From a checkpoint of a small spectrogram enhancement model.
Data: trained on synthesised sound scenes: up to three everyday sounds over a background, 26041 training examples, 83.1 epochs.
Rows from block 5 of a small spectrogram enhancement model, named by matrix and row number. Each number is 128 + 32 x the weight over its row's rms, rounded and kept within 0 to 255. All counts start at 0. Numbers have three digits each.
Before each channel's rows are labels from the 100 clips, of 14976, where the channel reaches its highest value: "strongest on" is what is common among them; "band" is the frequency band that holds the peak. Only what is clearly more common there than usual is listed. The data: synthesised sound scenes: up to three everyday sounds over a background.
# conv: 3x3 conv (model.enc.2.1.conv.weight, 192x192x3x3, each kernel summed), inputs 0-191

strongest on: background: none; bird chirping; first sound: bird chirping
band: 2000 to 4000 Hz
conv.87:094122115117116086127129127097124133113123134097106111117079107098182070115124122097154133131053139131160143018149115144089110155077142139075141069156132092017154167085126106143169110121130120112114152149104111131144111111167133148118093118105141091121106144144133104149127138111138083095129093099155126143113116096116073139101041141053154142061137156136143139115150134147116130138165075149109130121145082067135116087130109102057145195114131120119137107130092050091084115142140109122046115119113004146110073101098120144126124129074080143138091118114091090103155108100072130144

strongest on: waves; thin (high-pass)
band: 250 to 500 Hz
conv.92:138121102149126169116159099101122125117112085140176138121106152130060192128173143148125095122137101108148069205129181111141108092082103082182123157101152090153091103094126118106144149103172156107110160125127111063112113135069137117141123153096142123140152145094139107061077082143140175106114165117087157102110181183138171087110113161185157088173101125140140104102144141132113164186099137129174069086123179118079140160126108093189106120106090171133131115102063126170170216072127159174157110107110210130156125187139074162181118093119108138153167134156108173161159126152136100114

strongest on: waves; vacuum cleaner
band: 250 to 500 Hz
conv.155:113172073129133102135151073112170097149165060156146116132123086182099109104081052094131093125123123125192159120133146151110157174108099093136122118088075147137172061084121131114106165162174124125135107107093143069142088097082119149142059121050135127161133182096148171131094056139154146121108159113096118112105133083091098178093122145134179171136141172109134081089197131206121175085162131142134145127205130115084105148113096149125148140140121065118121118136130161162133131113132176112144115086107152113058105128160088083174150135121140104145108117134157116128191131163147072192

strongest on: waves; vacuum cleaner
band: 1000 to 2000 Hz
conv.173:084171050147110153069113101138117155127122077170100125090124082130107130112117099146109088158124135144121148169084125140130129136101133129135052094113117162134123114126110102083155137111121089095115121145122107102115043056072121089079075097093095112141113149089100146167099058096115152104099162154050174105109083087132141163089127145144151171112176133139074072083149125144119123124140188074157131180127172151016093119120138146171130145098088118132113117155129144175156154080122150135121070110101152058137098117118142091084131152086153119113056091144172156105131084140160102150

strongest on: vacuum cleaner; waves
band: 1000 to 2000 Hz
conv.62:113122091105131109135100098150163108110145062154091089072121087148082091111103105095151083128141150117165101110116098112109179174099116110129111112107117112140150103078170115092152116178130075125107114140078118090122112078040100149077044094072126084111122187079132166152101063082139112114145153112070134085144119080110095144066099161088151105165162178101125124109172095174130130118152144126134153118181146128087073117155119087114154146129122118135138106122086124150126159111107139134107076062108146107114072105142110104122200104042140059151085071140134090084166115125114086160

strongest on: waves; vacuum cleaner
band: 2000 to 4000 Hz
conv.46:068066145097066131111103131141139111070127115144098107126114126154131103133127127070173123178160130181132073028112133142124136151099165140155156114118130092100142099128135112099164097173126082114106168113073114137153086135050069132089114081115095106090149155118137147137126116056139120097127095124083149107132163089134140102094097123042121114157130147173115109170155092158117121138143126119161149093153061166073101112127147096010157133118126129127148119117111144146118128109133082176119072111097081088144079062141135125157164138063136095179082053162100095120132112146097100134

strongest on: typing
band: 2000 to 4000 Hz
conv.137:085147116099206139125141147122116157100144138135114105139107087119175073176157144153189134144077087087129131133142060083144125077132057150082191180138173115065099148068093115128121130083140119136173130163091157137141129135214126123122095124118092131111103123141121169175159147146130178127135084125151170128071095106139063114040098116128161140104149140159108063093114144107197136154197170145088107162102119052128127133100131092172113166130164120138080136125136124096155148168085125094088201118088079137134099105098113133146095124082080115155123098128082160129142103132117115166

strongest on: stream; wind
band: 1000 to 2000 Hz
conv.101:141137160116139125070157113171134099109084155080138105135035110131160070112128135221065136044102149200133148152157133101097128115122188128170086135132128142076128119168136148155063143108142107154147116145125108169129086127152150124149145118155104075145106134133163154166108145176157105203161113155173138152133129145133138119165078110139126135061132124163134146164132137116112163111135144070105059127121150124140141106181143133149134144180107134128168193064097206135124135155129166093176145128173074121163078070056139151157131147140156128165087147155057122135132135094062127115

strongest on: stream
band: 2000 to 4000 Hz; 1000 to 2000 Hz
conv.107:125129123136175118134107160101062129129129161128102121100105111092162153108115163187086152101089142170079130193155182136098103089153143155151138123136105147116100171116111125150120096106102146117112084124197086188080116143113210145121147119191159093110100105152108141176167154147127135128059091132121192138160064123166080074163095111164088097099163088091167148148088124076101087079131133165069117162064083151132113089065141132229135133148142128090157151123082187135079091133136137108134146135140154136180144120083147113071080115143101136098145128124138194139083143118105123114

strongest on: applause; helicopter
band: 4000 to 8000 Hz
conv.90:120155089111129074122182102083140126115138113172170132149139130118195086116091101123125163112068134096119117093117096197107109128143138164052111054101119137147078084080105160160083166128142135145120105117089141106070102120114136147125112146117099110120108096156130163182104110149121147129153091114070116178109052042101085173131150088135137173091159132137079080150123178097105157104199117078084140173096099134085145118186092182101138156113112077134122150105126064118113038108146144078057136141116143097092137179118152096132081123103124116114117128094192109148114104127131110159

strongest on: electric buzz
band: 2000 to 4000 Hz
conv.75:151118066131132145122136103093133105095109123110120083131104090123155107077130106075098130168145131143143178000153097088115150153058141134147116110142140121091151117134107136143144127101121126118171159137110138133176180129080081138130065051069125155128114114127136110182108112110161123133123120116133120143138154139084123121085072111032121065131175116156148139100142149114106148132161107154173126144137167135157131105106158068101155155168142145139187140142134098118153167135114131168148122107129003137114113158103118147136114171125103117101157149108116075105135075096023136133

strongest on: thin (high-pass)
band: 250 to 500 Hz; 0 to 250 Hz
conv.37:125111117096147148182153084148106168102131130172134126097117131107079105099092100170118135099123125114135138182112115154153053118091120119170111188135165073130132104090102123122140131129163176108161144177119138086214106112157101128128101090081124155119114152139124161113095122114255152188114092093138150168084113115061134083125089163070155100148160160195187124111117162112132128092164132188118129174122133092106155139102096145129149164170148120162162196085125161169126150091063144155103156137130150192135139169135146145124123077102125094145150162164159124150144065139054106165

strongest on: helicopter
band: 250 to 500 Hz
conv.78:108118069092155103105128118111096148087102123112104101152127048110179085158127112119166133147063121118150149078115105116088084119107092150043181098134144082043135172096118116139141126114122116100133105138104116123153118095181125103103098095105064078139109113142134099152132119117131092127158071150148119135108123054098070142131077119115148125046145138162059122103110137111155143155183121149066118174110112094118112089139099111148102163139116084110101130114122089080088113132099092056077158108117027149106076160076112116143107060059104138132096114093136136107141075101094149144

strongest on: crickets
band: 2000 to 4000 Hz
conv.24:097146119125129107166128099138123139126139146187112127049092119159121145094149119225093154148114199085097128218139109180168067110156116143115076172178138104150111126124158152097113137127148110195130113155191145116132134119150154144102140091115174159133124145141127204114127133133225163152132185102118130160155095139076133074144129131107142096166105131152098084116138125096123095139150144132139141148092163155093116154097186161164152123102160147192178182137121147125125122085104129078116162174127177171136137081148155127079145137079161083099136090183174154150112174152094055172

strongest on: vacuum cleaner
band: 2000 to 4000 Hz; 1000 to 2000 Hz
conv.129:127119110119123115176096144128147113085163129144077104061128115097145062135116147080147130138103130134133097054121100123140118132097172154142104109132121106063133127073139110122193097146106101115090137182104103135117131091121133157072106149124140074099069158129134180171130132088126094083121112122124091134111079111154080111086077151038158173112166167108143124132152117152120097114158093148118189095146037120139091068121120152063197213097130151136153107134082110107065088118147116138068096122089040140129073089108149125089158134073139111139097087112093098108141139145092108150

strongest on: chatter
band: 1000 to 2000 Hz
conv.156:136122125085122090143139112137076133147137077103132131109140146119111172150126087148148131074148083103134132255136153099151141125126115135136162155124136105133157154145122094144136130115144128164142035137218101089156184148054150147141126095120170117129110148142126049117142111131103111144132138139099075137125147189100137127107094151161134070130122136054162180121131135130105138159101124150121096110146188148169145128148128109217109136135164121062132077071058163125178170176097174072160119111162168151071144147140113143128138088152111085155159145079114168138137141093130130124

strongest on: vacuum cleaner; waves
band: 1000 to 2000 Hz
conv.167:145120159097090130179109191137121170127118178098130135109120179131139133106122190132150110082139108103111112130107165218169104133097126099140150172125148121133171125090156114090149107169102154145054138101126158185107135118175123140131130181185090127113147151094097103122165143118121170134136136088175179095162134097168167132148060121121095226151118148093111124215147111147138105120120110145070151150156172095162124127136124148166127096152134166084151164079066160150072157091205181112089086108117131170172093192137119140118157096083145081167152161143161129135110104097061164130

strongest on: vacuum cleaner; waves
band: 1000 to 2000 Hz
conv.70:133112104133110111134100146110150107074159133150088127076167096117132089146090156102156107136096130101117074080109121101141126112116138139124110113104134132065137112059130104091177095146100090132109112180083115136093137088126116148064087160125104102104095154112134161174133110084094107063104144160121121103116088117147081086104061127040159208117177137089098103134148095151113097101125115131100167119138016174119083087115118192109166195059116134145120079125074125086082081121140118130075097101074065113139101088126130108091148147096111084149093065109103126108137129157089122137

strongest on: pink noise
band: 2000 to 4000 Hz
conv.136:102076125125169121123096159107081131080123166128072124119101111126168131114132141158121154140116178131064103126134172126105119074135150144104138102156048096091080175133112119145130063115087116116101157059195105167113121150133161147128150134164129073077090065151105139139171161104151131079097078124141151133164123066156121063160132063138054150111115068113102140131077100054135061122108126148115120139065064141129121056073139136163131112106136129120124134114107142105065099132085115105073141147127138137152125085056136135091055126119105110082124117121112167131065158137135092112

strongest on: vacuum cleaner; waves
band: 2000 to 4000 Hz
conv.51:140096140111103110160092170124129136097151153152068119083172118078179067172079169107153152116133137127111095089113104144150119102137151183141117137114118124086108128103118123142164091136086101121111137157079117159092111114133126143075128135151128079078063133155136157189157150082097114082061089160138129137131062138169118089096111116078127191125191141086127120145120108138095085075144130146111182134104022159111099062089112175099180188071145140138141075137079132107070050141129104136081092145069067108163104110112171120096138155082132104137131078113114121107109137145117101141

strongest on: muffled (low-pass)
band: 250 to 500 Hz
conv.48:081120117110134150090070125165147184092107130145099104079073148171143121106196156197150090132153105110106135177125125161146103103106109098135131122180130149140103160139118139084145056131095095159089145134131103124135114081129142150086107126133100071083100142082143159151100100060100130128191145089153162074146105127145145139091083108120089161122124130107108168152156062136171087225160147093133111114152166147134077081134129105163153140126103182092074113123064181142133115126195148097146088097180129117168096108076092217129140129051120095158107089129132129077113130097128149105

strongest on: muffled (low-pass)
band: 1000 to 2000 Hz
conv.50:113148146105094163120130134152136163157149150095145205123114172140097140076201159158169103173127088116132113102108141192173099164108137086168115150172083114129161125089104109082160140150118160173058181086100144118135108111147100110133126199140133091129167156081123136091110121122124166114180124086144195109133137058157151154157097109098113178175114169113106120157163129175193129200122115125115164145169138102146132133151121117076158113142131178099113135100055170165122154108202204131127086125121092115172123134119134176139161113063153069186172161126175102138129183119138141129

strongest on: clipping; text has "clipped"; vacuum cleaner
band: 2000 to 4000 Hz
conv.79:130138113145127123165126161112084146131124147130097127085136130072191097144074147160124174070134159154081126155123156140120084116143168200161119130131116123112106182129121116185142118133090161111135104140171089164063100121116162133127138102156138106090055090184097145197153144130125133123056075132131152186159040139139106103136123107132097136096174113062155154149075159084107083036135131142065158148066084152122140082057114133170145162134133140109163118122120167138025073138128128088118109146125130130168131103083191108079096123133118166117136142130109151135074135103114128116

strongest on: crickets
band: 4000 to 8000 Hz
conv.166:136142091088132158063123081134100130134161120143130096075147126163095123152127074165114133145146048129121086201161085072126087116173112157154086129132150098116149133112061149135102125103123135123193086210130089109146114081067110061119089075089104113139090128112151151157132107149130056157127182176095053115092130142099171121103144148082139126151179138150104134130125119104177129137172061134160140129112126185093118112112186105147108128138129104135070186042187147101138075142111142111150154114157106163076119094104139102120110103083112097104165117111117110099113141133054120162

strongest on: muffled (low-pass)
band: 1000 to 2000 Hz
conv.127:066157151155102148070124173144131173143167163136148147114094156152173125113177164112156143137112113066138110167168081176142104158133135147142095122204104169170175150115135130118159132127120128175064157085109172160079116188148183128146155165171126087124155160135144147125164177169132164101161176116138157118166122128163127174092197113198133186129123153130066115132178123193183127191145120070132126128186122133127149107125184149125155141100156177059098165149105138151120118145216130144110133134144144051159159094149118142162161169118149109172122135142129122142139172152181151156

strongest on: thin (high-pass); fly buzzing
band: 250 to 500 Hz
conv.182:157133031148148158066124114123185141118070117151140085158103116134166153053116100123092113140086142139162188146108160148098052142070126118148127131117104143142134095152103185120135140162150140057120123120163117136183141082090155082117082022104075170130112122103140140175120087110168145164103134111052172124089127068147142145133106104159121109137170119162102095093134129126131152119152195133111173151132152109071098131116153130135156102150062103183152159175141146180110150025139117141125109134134172125139120144126117114160121144079140133098158127157159189094146064110115135128

strongest on: muffled (low-pass); explosion; pink noise
band: 250 to 500 Hz
conv.18:080052156125110113137073149141143132083107163116056111108133177127168112109143136125160146136162157124103101047113117158142115115111149148126132086127081109093128134134150118123131049134058117142108158048103121149134098147127099122096136138146098067055122093127136124132145150074178097059108081092155131123158150056158142133126106078060063153149119137135126122168109080110138052167148112120139120134135105133116101044081121124054129099086129149114156175116117115093113094153147092122098103129111030113140092093067150153116146168096113080141112082114133087100074154110130131106

strongest on: thin (high-pass); stream
band: 1000 to 2000 Hz
conv.60:114169113106157118122140127124147136141131129126151094110119134183151158130070108151083122041124100158166172207119161178101089167134164113154087113116081103118160041152116130114064147132152104127124158133202138140171142134184147144149119092121160115169090156104158154132149124139179141167084143130203169135064115140122175078133169166155169145139124167111106087123151127153116159055140161103098110123146148145097112131067099125205123117186094083105128144113146192198081147040116135114135149125122169154131092089145126106129157148122182126120114135188098152118146150181113087183

strongest on: muffled (low-pass); whoosh; car passing
band: 250 to 500 Hz
conv.124:081135123142116164074090123167152185110125134159119128122086163165178143106208133145162097154150107085121139181145128158155091121087102113135129138195123118156102185180088142099143078132095074153092155092129117118126109079125137123096104158131101100082141142096143175134111112071112132108181172096145122083125117159156156176083163094155091214091106141106099146113142072142199095225165149089138103095144158136130099100103143167127155131100107172113053111133119164137128122176163147070162095120155138099142153087096074188153117130075142138158102077126121144083120163125193151121

strongest on: chatter; muffled (low-pass)
band: 250 to 500 Hz
conv.94:101140101130137123090122131156152158116135127167131119116062121176138117088163130131140132105124113023100140213183114113115103130126103116114117097208149135156120196150133128104145121115115119176113105085187148126091119147112173136110144109142136155085158147128144162094139150156119184124116212082114086119146097090142105159079141085183090108075086129069067159098162100149180098193153118060127097072158190141121121119057182117154160104104137170102085116139129134117119124159153099045119147149182204109109130109113103152137127123061092112152120085120134157124108171131158136135

strongest on: electric buzz
band: 250 to 500 Hz
conv.21:149150100136114104144140151107118129148128108124158124133126161169070183142170126142110126141138109119170106150103206174138023176073117124170128146109095117126185145117104073119141155121153145073111146131164201110139103115128120064153109105117084110151130129115131107053173117116170153126095194124142119126075122101138156211124084159134175130104124137171133065122139140174156152180127072192145106132166175121114153121114119130172104155120122194155103160101140165133150140089170154169078100097104157174101129198124098153175125113139041177106123138173148153122164074119100084166

strongest on: background: none
band: 500 to 1000 Hz
conv.9:129126181147109120116105094115115148187111102063126184136076174083113102087124111128087100134131120143133140122147129124111136121096131099100119104168123131160127118103139134165164104135125127133100127171114136091129135098203131144130083181070241110111114135136126085182070107090128120128149101085232104120107116139113141118123146179106122158132106118133163199104121142120147128105121135131122144110126134047149117136149137158089172200120085121130240106171129081134097132174153121136123095112132109124108111105107113149099134177092130158119154142216103076074135223114205142083

strongest on: pink noise
band: 2000 to 4000 Hz; 1000 to 2000 Hz
conv.160:064098177114119098119120164106085125104146155114085138134093160142166102125127131158130166144104152135087123097125145169132103087147153145103114099116022073079115133127085118161102090110105121113123135030150114165146103167122109135149157126166116078085075059155113130134190176126171129098091087119145125148151140069141108080179139061116066146094100084119123112160082106067119087127124107151135110134098054137126125067081115117126110108099167142082106158090139127109093062108116127108063111141110111109120101072054143140107058128115118082076079152123109136136080151129127080136

strongest on: pink noise; waves
band: 2000 to 4000 Hz
conv.174:081116143113117098174125173102082118118150159129083130120138127109179099132069139134144179097121129160095142124114125155119093103147164181134143135121093115095107166141079115173124102135102133125124105095140120179107112149112140131135150113183126080098073081174107141163197171104125148097032076148133125164154074110160091078138140084111087153105154112066160109169085134077113085035133110170084135147078041156124138075042108131123135133116170116071144118107104114126051047147106126107107109150100111124142115079087180084085071112124152113106124131123111138135081144125123119147

strongest on: vacuum cleaner; waves
band: 2000 to 4000 Hz
conv.117:086085117106130149154088111146149129084140079154077098083130126100140072131135109097183101117142107080123070177145078115172143075117126135136148158160135134156071187106092129094190098154114069167125118114115099103080134086036158124064047107110110074081115139095138172166125085073108103092113108126077083091110106153107103110079122096123120145198156133084123140118141081119151116139161137123153161121107091150125078093091190138140185148072145150091144106152102154093132090170124116101171101073150156090114133077112112123125116120098124096169109043099117135078130115098153132134

strongest on: chatter; crickets
band: 250 to 500 Hz
conv.184:153128099133142101070140126123147127163113145155149156134047091153166177087168135192067120118059168078111129137116121155144084099117123116111129116200152112113120155108175133107116132111138125122119163135208148110093112117174190104126119163109180160091148164121130146128147121116038182137056137075157101149140086044147106100098090134181113142130112104089048102088149151133186122155126117059125108157135137118152125161049141091171128108107133140141149074183139160082120114096156106112116154159126171149141119173128133115134139143060063167135109083145125105129123183173112087125

strongest on: crickets; chatter
band: 4000 to 8000 Hz; 1000 to 2000 Hz
conv.27:151168101113157145081128104116109155126138086186113127090114151163122151131123102145067123097097157091138108241126174118170026096176131130131117132150101132109122102120123090074075151062127131092121131165197130114152155098140144106121117114105123118145107137098117136165119091121131182137125166153123126117129126110081177101090108147194155116068177135117091095111145117108112136136191149117149119146125142157138116114127127137236111110148099148073099117091102165116099100053162118087118135127133210161123101147113127122077135174099109037086117133125125233130124153167109105156

strongest on: wind
band: 500 to 1000 Hz; 250 to 500 Hz
conv.68:122110131123094127065078136136129164117129127140090108114162167132109182167119130151171105117167127154124119170097172153150136088114144117092161117147155112111110057127145076074090104155104076128092107116156103140147080105036163086047085139140128096126161149087137084104123091100100123153064172146056123082113115175147194134105082131098110117180136152092158106118128078124119100096159100112087141109130138137063073116068121112111135080124103058137139089098100132094138137158064144082168092082113198123141145158152134127079153093124125132182169058123131143093105126123203139119

strongest on: vacuum cleaner; waves
band: 500 to 1000 Hz; 250 to 500 Hz
conv.108:150170078110167106141148060127181088156153068156137111133126077191105108110073039109125090105123129122181173136144140120099157184109098103139139133109086149134166074099125146126117150159161127135141069137101157063140133090095131166134054107037152127153138171102163183153083053125156144136140168112105109116108134110063087175092119150129161136151160169114154116090183136176150160071165148151109161133194163115108114141146102139141156147162120053146133128131118159163133155135128176106158125086135162137064117136157090072166155142110155091137131116153153116111171148157141096181

strongest on: pink noise
band: 1000 to 2000 Hz
conv.8:074099147108122111136114188104080118101155175125076130134124132147174129111095135132124173116093159140096137107122153164122110106149151156110122113130026113084128139135098104155098088108093124122114126054153136186149121173135137150146163140189116063110080066158099138130215191111152151107076106141139119140162132079164110077172138064136074176099122094106131106150090105088134080074114128158109116143105041155117132048074124146134123105129169100101093143116097124128072087117111156101062125137118110122120124077071149081094074129118147080066108138125110153144083154149116091156

strongest on: stream
band: 500 to 1000 Hz
conv.82:126150097086177157110134103107142140127145082175146095143140090173174068175133080174166116130094079110163113167113093141140087087126069145105192149127125100103090133117061157135105137130160120107135113162126129096146137079154145122127054073071097130135096130121160165192127087100107168116099106151126157108065119073080091139099133120185159150090188140110115103098129140122198165135214181151095101193125124132150106142066083132206113149123102116093070067105123172136074093118124111091134135093129140133101099128114115096183090118100097124147098110102167156091158129168115110160

strongest on: chatter
band: 1000 to 2000 Hz
conv.42:141136144064129085171115124136107154111158101147113131072126140138096090125101134166133112036116106092106096227128144115136153112138119129112145144129138118131109153066133106113119108100127125125130070163192107111107152082091123112100098113113162118158096135110100108147130099101115173147129127122120108119132100087096124088099122120170114076120141124000120192108125125099126107122109113147100085157128177114169109114139103082216087127151153139028148090057066151135097138151104176053156110104172192143124079166125137125101134088096133052139133126089148159110110157132119070134

strongest on: stream
band: 2000 to 4000 Hz
conv.142:069143123152183134090127152124056160107102173106118141098074136105150140128121154209047168095119154155075132146162164116112080118159168157151060093135099083112099122131124110156087121059099171118137132146163103177087105159150146145146163127149154092121094086164113141165149162170165128126102107121141191166143106126131150062175134111161097104127147091118129135106084141073122097096128148104076098148057145132105149088089137130201094124137130134109137157086136187136071135095074126097109167154148125132183144064065152142091086110137106160067136163142092147158071156120081116105

strongest on: background: none
band: 500 to 1000 Hz
conv.149:120174154093139076127146101059158059147154117110164183117086093134107155133124105107112122146092080122117132112130116069061117120114113130090152046174120144102093086174082179145098132144159140115124114148124146100111157145167145132129156201099184133096132140148193186160093128114136155105148118124148063137056104081144054135107139133072121092120106107148119169079140158125219145111129073112093124136145096065121138172131135110062173139145100074140167132124108093082110112133167146128103129158144142141090114101160144111157090176138130121135145126126092108160127223193188115117

strongest on: wind; stream
band: 1000 to 2000 Hz
conv.180:159171146149138136045141145170151148108120145111135096124038143155173100148136132210088145052122113188150185212136122115122082133132208150162094127097111155106128128156115132144103124122148102162114107170158141172119122134172149138140129105139149055155093137130144177162144162161131144204147156153177143161072111145137159091165105134163148115089132141118119116135147130113127161120129157066098096105113192129157131099161123112190146170179131148124127163120103205152126154134111157100170136111143173141157074078079147159141136163109136153148076150162037135121139170104053138151

strongest on: helicopter
band: 250 to 500 Hz
conv.189:114101166119102100092105156127121187129151118106105087126142208109182099149150158157205112136103084100109140203153076189184136087144110136121173188132112117086115167068082129099175108143093073184073069058097110135135117125086120110072090142154113070098162107103114131133156129103115086134119139150078109078106139168139082145114077058111084142142125120134142088137117083105104117163158081123101138116098096142130079081109168132162163107079147146113103131126067156092137076169136168098142128075115118106122111121092082139112111090096152093177145074105156144079096134116154151129

strongest on: electric buzz
band: 250 to 500 Hz
conv.106:177124131139113080157107101117167096108113085166127164098063119201073111062106068132023128090128166117113125152161137125068091166091125098133115025161135107152172178134177109101135097119094136141137097113173179107109093117167130156109120123094143146130141143125127181069114126138133170106051199062140058126160092073117127164126165116156122099085099146120129133152163089142142075126086123119154067103157178133126133121071142122110169136129113135139157133104171134113113118165121064147113118150154190134059127145134112093087128108129101165091091106137123121133107142114117070135

strongest on: stream
band: 2000 to 4000 Hz
conv.171:080161145142154124097116153179092169159106177066129131141104162119116168095149155182067140097159133120112121155159124147096122159146161124142040076125099157123153098139180085123045154023092164171118097089122166173131123180149148136145164136177163140178194099128101076116153155196158132125152135100136157144142181114139148138144111135136118091198120128135096131123114137145140114132141108069073046165119197117109140119117162121131051057137124097101087196118123122120114158119116129099089165141151106137148150124105156151105195125149107134095153157136167108133099171134108167108

strongest on: engine; electric buzz
band: 250 to 500 Hz
conv.57:122099124119151122167084153157115102146135168150123096142134093140152100120129148098141134135117179083112108122120166049120113088142091163124176143101199175151115154126165144129102071125111128144139114128106160176109145112144145104106118076161120143063152083147172167110137131113163181105061173131162082117190114129148132105106131088138096041107109158083145137098101100064144098107153132186113098049093117139195094144067086077098091099107148125139107151136122079075083095202092058080160136108113198190145119104176126142115126173118111132128153100144082146085098113093113170135

strongest on: pink noise; helicopter
band: 250 to 500 Hz
conv.114:117108123123111138167108160143085113125149146166102104157151105121172092120090130107138169121109160149091122164099168095109105127162146178157181152117130136116102214134093143157175092138096136121153112099161113169098100115107155125119125081157121147077121053167129156153179151104137164106008126141124125159156102098146120102123164066177079124097154113065137117155060131058157101073112122190110157114049080188127123113054127144157135134140159118132150118151136137133073105188097087107154101139088181175136141089095151076100084143102109151099107123115098189113067149121144146143

strongest on: fire crackling
band: 500 to 1000 Hz
conv.169:056117085092170108123148145151095146115132145134105109174123015116183142170152115149141143162133104106131197136144062140132171106122070148102140133118194155180127156146129086112115127072122109157199103129082155148131121142206122104125094105122130141102144099136139173121164133133096174189174120153145132130134122090112110157038140100191139134150140153138087068111118139123196130141193181117157144099105193111133131116158144116176091147145181091131107138164147093118194154158133132116107196098104135180093105114104089137132130159079099117111124077148048123141126117156116123175